A small spectrogram enhancement model, trained from scratch.
Data: trained on notes from a synthesiser with random patches, 78125 training examples, 11.0 epochs.
Rows from block 2 of a small spectrogram enhancement model, named by matrix and row number. Rows with one number belong to one channel. Each number is 128 + 24 x the weight over its row's rms, rounded and kept within 0 to 255. All counts start at 0. After the name is the row's rms in percent of the matrix's.
Before each channel's rows are labels from the 100 clips, of 14976, where the channel reaches its highest value: "top examples" is what is common among them. Only what is clearly more common there than usual is listed. The data: notes from a synthesiser with random patches.
# convs1: 3x3 conv (model.enc.0.2.convs.1.weight, 32x32x3x3, each kernel summed), inputs 0-31
# convs2: expand pointwise conv (model.enc.0.2.convs.2.weight, 64x32x1x1, transposed), outputs 0-63

top examples: swell
convs1.22 104 [116 115  88 129 111 106 132 117 117  99  95 132 131 123 119 126 160 105 105  96  87 116 110 108 113  80  83  73 121 133 118 132]
convs2.22 091 [109  89  98 129 122 135 161 137 134 118 175 113 120 172 108 133 115 112  97 139 135 140 136 149 135 126 127 138 153 131 126 145 136 107 124 127 139 129 118 131  93 126  54 134 131 145  86  99 119 110 102 131  86 109 133  87  77 174 145 145  73 123  98 127]

top examples: swell; harmonic FM
convs1.31 072 [123 109  95 133 103 121 122  95  98  78 148 122 109 142 143 121  75 111 102 141  92 122 107 112 127  99  99 100 158 141 126 159]
convs2.31 083 [146  93 158 187 104 117 130 117 127 132 131 121 123 173 132 100  83 131 133  85 120 135 129  68 136 112 147 135 133 132 134 141 129 100 129 134 136 145 112 139 158 132 102 122 115 173  71 137 145 126 113 127  94 150 142 114  97 177 140 127  72 136 104 124]

top examples: harmonic FM
convs1.13 093 [128 127  70 112  94 142 166 116 130 103 149 108 117 128 135 154 127  76 140  67 111 155 147 135 154 112 135 113 133 130 117 139]
convs2.13 094 [ 94 135 128 163 105 125 121 140 110 136  89 116 114 133 115  76 105  99 136 139 123 131 130  77 107 131 147 122 179 157 146 145 130  63 127 131 136 169 126 129 113 136 105 167 127 165  83 126 148 169  89 131 157 163 147 132 138 133 109 121 161 133 135 129]

top examples: gate
convs1.25 080 [124 109 116 159 122 114 188  89 116 141 165 125 131 111 117  84 122 135  54 146 129 122 144 109 103 121 117 122 133 121 117 126]
convs2.25 139 [136 119 158 164 161 111 127 128  98 139 127 155 124 166  68  97 116 151 171 142  93 131 132 122 149 101  84 133 136 118 121 102 115 180 119 135 146 105 164 176 154 144  90 126 144 130 116 113 131 147 119 142  97 136 133 128  71 111 141  97 133 121 107 121]

top examples: drive; narrow pulse
convs1.15 070 [130 109 150  85 125 110 178 169 130 149 150 143 135 137 100 156 114 114 112 114 152 134 165 103  87 129 158 130 152 134 160 104]
convs2.15 102 [ 87 105 114 148 120 155 104 124 110 125  61 150 131 142 137  91 125 116  77 136 145 135 140  81 107 111 140 138 149 164 140 143 127  66 145 134 125 138  91 118 110  99 142  99 105 143 112 151 115 156 106 117 152 126 105  99 163 131 109 144 168 138 102 135]

top examples: swell; triangle
convs1.9 088 [106 102 127 183 120  97 150 129 101  95 168 128  97 150 153  87  75 138 103 124 129 152 131 152 133 121 129 128 143 128 106 121]
convs2.9 105 [165 125 149 152 102 145 141 144 125 128 124  91 108 153 110  99  94 139 138  70 140 132 136 109 140 134 145 123 141 130 129 154 121 124 121 136 126 103  93 105 154 136  94 123 133 132  75 116 158 114  86 124 106 139 118  90  75 188 151 146  73 125 123 129]

top examples: pitch class: B; triangle; square
convs1.11 107 [149 133  98 160 107 125 157 150 133  79 150 141 113 148 105 165 133 111 134  96 114 131  85 130 143 116  95 136 164 156 105 160]
convs2.11 111 [149 117 117 146  89 137 115 153 134 122 131 107 116 173 108  98 100 114 119 115 144 142 129 110 126 113 143 146 137 139 128 149 145  63 126 124 152 130 123 144 143 130  88 125 125 152  79 105 118 125  52 132 133 114 113  81  69 155 131 141  92 143  98 123]

top examples: drive; narrow pulse; oscillator: hard sync
convs1.1 074 [124 110 144  50 101 107 171 128  98 104 119 151 113 143 121 124 130 157 143 137 118 129 113 106 142 110 169  89 149 130 125 123]
convs2.1 105 [149 134 161 123  87 146 104 118 115 119 129  61 145 130 167 118 102 112 159 104 156 129 137  96 127 144 140 163 122 125 173 139 136  57 113 117 129 130 103  98 125 139 153 123 124 121 156 142 133  87 109 123 142 103  99 106 141 134 132 181 101 151 112 115]

top examples: triangle
convs1.14 085 [141 121 107 158 126 137 121 128 162  95 103 116 151 158 130 180  87  81 112 106 130 106  83 123 137 121 130 129 132 153 107 165]
convs2.14 089 [148  96 136 129 165 147 113 155 161 123 138 159 124 138 112 137 139 155 124 121 104 135 139 162 130 131 162 115 114 118 114 139 133  68 118 154 143 123 141 172  98 117 116 136 101 168 100 107  92 121 145 117  93 134 113  92 145 201 115 133  87 156 104 146]

top examples: inharmonic FM
convs1.28 076 [141 128 102 137 101 108 172 113 111 114  85 103 106 123 139 115 130 116  89 107 156 126 131 103 134 132  86 157 159  72 117 119]
convs2.28 100 [120 108 113 127  83 118 133 136 135 135  91 117 123 128 149  90 116 125 118 141 143 130 117 101 123 132 129 142 113 152 140 159 135 136 123 121 120 172 105 131  84 144  90 158 150 121  88 141 169 133  39 128 162 152 135  78 148  93 126 129 160 138 102 132]

top examples: drive
convs1.23 150 [108 105  94 123 120  91 108 115 101 124 103 117 130 121 118 115 153  89  96  83 104 118 124 110 111  95 111  78  94 129 132  96]
convs2.23 084 [108  88 118  83 149 139 168 146 136 114 192 131 119 144 116 121 105 144 122 147 120 130 143 140 131 103 116 110 151 130 142 128 128 131 130 140 112 136 136 109  73 139  52 155 132 123  99 130 126 116 163 135  82 149 120 118 136 178 134 128  75 100 115 127]

top examples: pluck; triangle
convs1.3 087 [116 109 112 125 179 106 147  97 153 101 157 126  65 117 149  95 120 135 109 153 128 117 106 115 128 160 149 146  96 136 115 106]
convs2.3 135 [164 155 182 118 136  84 147 114 143 134 118 132 115 122 128 117 133 112 180 100 109 135 132 114 129 130 141  97  72 127 133 141 141 124 140 122 158  82 154 186  90 126 114 131 113 188 103 107 114 154 116 143 130 120 104 100  89 156 123 119 133 149 135 123]

top examples: tremolo
convs1.18 102 [100  83 108 132 144 130 132 166 145  83 121 103 124 116 120 156 146 108 116 129 120 117  84 112 118  72 113  84 102 118 124 119]
convs2.18 102 [100  88 133 158  92 101 146 139 158 109 128 115 128 155 126 115 105 118  84 135 104 130 132 145  93 141 166 109 148 124 132 135 126  68 140 139 155 162 133 130 100 135 101 147 118 183  93 133 120 106  94 132 136 157 142 128  98 162 125 185 115 125 101 147]

top examples: pitch class: D#
convs1.8 088 [109 128 140  66 109 113 144 109  92 145 105 104  87 127 146 100 126 122  90 119 149 126 173 129 108 118 102 103 120  99 142 107]
convs2.8 078 [ 98 161 141 116 128 126 104  88 127  91  94 149 112  90 143 133 159 138 153 134 119 125 131  76 116 124 138 111 152 145 144 134 121  97 121 123 115 157 102 103 151 123 159 115 125  94 140 121 138  94 172 103 151  97 123 125 183  87 119 149 180 100 125 152]

top examples: swell; drive; bass register
convs1.6 112 [123 141 137 107 114 159 132 104  82 113 106  86  98 118 152 102 113 136  85  92 143 141 145  91 137 122  94 105  89 131 148 135]
convs2.6 085 [117 164 129  74 176 119 103 128 132 117 118 153 130  71 128 142 169 156 179 171 115 122 122 134 118 119 114 110 127 140 139 151 148 129 115 118 115 143 101 128 171 123 138 133 121  68 140 155 134 115 156 119 142  97 134 115 160 103 144 118 176  90 133 113]

top examples: narrow pulse; saw
convs1.19 130 [129 180  95 108 162 151 131 110 170 161 104 142 135 130 127 162 109 107 104 123  98 145 121 121 109 153 100 160 122 146 162 148]
convs2.19 084 [112 149 110 136 124 149 113 106 132 104 102  73 119 134 144 154 128  86  86 141 157 123 126 160 130 103 150 144 134 126 121 134 137 101 118 121 169 103 124 133 139  86 175 100 115 118 173 134  51 107 110 116 135  90 107 119 115 113 119 144 151 166 135 126]

top examples: narrow pulse
convs1.2 153 [ 97 128 174 103 161 119 129 168 146 116 105 183 111 120 132 114 118 182 144 149 116 138 104 124 102 112  97 118 139 113 142 109]
convs2.2 088 [136 171 106 109  94 128 111 112 136 119 122  64 132 117 140 152 145 114 139  82 153 122 125 142 144 127 165 131 107 108 112 132 123 101 135 129 132 115 131 122 152 120 183  99 111 138 171 133  56  64 121 120 134 115  94 147 120  99 124 137 137 136 153 112]

top examples: drive
convs1.12 098 [105 105 106  92 153  98 137 108 128 145 151  98 124 116 105 128 148 113  71 147 124 128 128 108  76  91 105 124 136 138  91 107]
convs2.12 098 [102 125 131 149  75 104 118 131 126 151 104 124 118 125  96  81 149 104 140 127 122 125 141  50 124 131 145 121 161 139 155 111 111 139 158 125  72  94 113 113 147 115 157 132 111 106 123 159 159 148 141 139 136 177 117 103 155 149 111 105 138 104 147 152]

top examples: gate
convs1.21 072 [ 96 105 126 157 109 135 134  69  91 115 137 110 152  90 134  88 132 128  74 111 119 102 131 120 122  99 128  98 131 122 100 127]
convs2.21 144 [136 105 157 104 163 113 123 136  92 113 139 157 140 161 100 105 131 153 167 150 124 138 133 166 133 125  72 132 148 112 131 126 129 164 123 133 134 108 157 129 122 146 100 139 169 149 114 129 179 147 142 141  85 140 142  87  74 122 154  98 101 127  91 128]

top examples: saw
convs1.16 103 [131 130 133 123 135 130 124 151 148  86 134 128 129 164 142 128 107 131 148 165  75 152  95 161 126  81  82 111 110 124 102 157]
convs2.16 094 [ 94 124 135 125 105 122 104 117 138 122 135  43 141 126 159 164 138 102  99  86 135 114 112 163 126 127 123 128 106 114 132 153 137 122 133 124 151 144 128  96 115 124 166 107 143 124 162 166  76  74 103 124 135 121 130 174 147  85 129 142 135 139 131 138]

top examples: swell; triangle; square
convs1.5 071 [120 104 126 152 128 102 204 120 153 116 137 166 131 121 150 124 106 111 108  97 151 142 157 128  99 145 137 153 145  89 128 103]
convs2.5 104 [152 117 180 149 117 142 137 138 120 138  88 128 120 169  96  86 110 126 155  68 152 123 132  76 134 144 141 138 112 136 125 138 107 120 133 134 123 111  92 116 138 142 104 123 130 139  73 128 161 154  82 130 121 145 114  84  94 173 133 104 102 127 134 133]

top examples: swell
convs1.17 112 [123 110 116 150 103 121 132 166 124  57 128 134 123 131 120 140 134 123 118 111  93 123 110 115 123  93  79  79 134 151 102 154]
convs2.17 104 [124  86  90 145  87 111 147 138 143 127 139 106 122 159 127 124 109 100 110 131 125 134 127 127 127 129 151 143 163 137 133 157 143  88 130 130 160 142 123 131 127 132  85 130 123 151  74 115 119 101  65 133 127 114 142  84  66 164 140 161  95 133  95 132]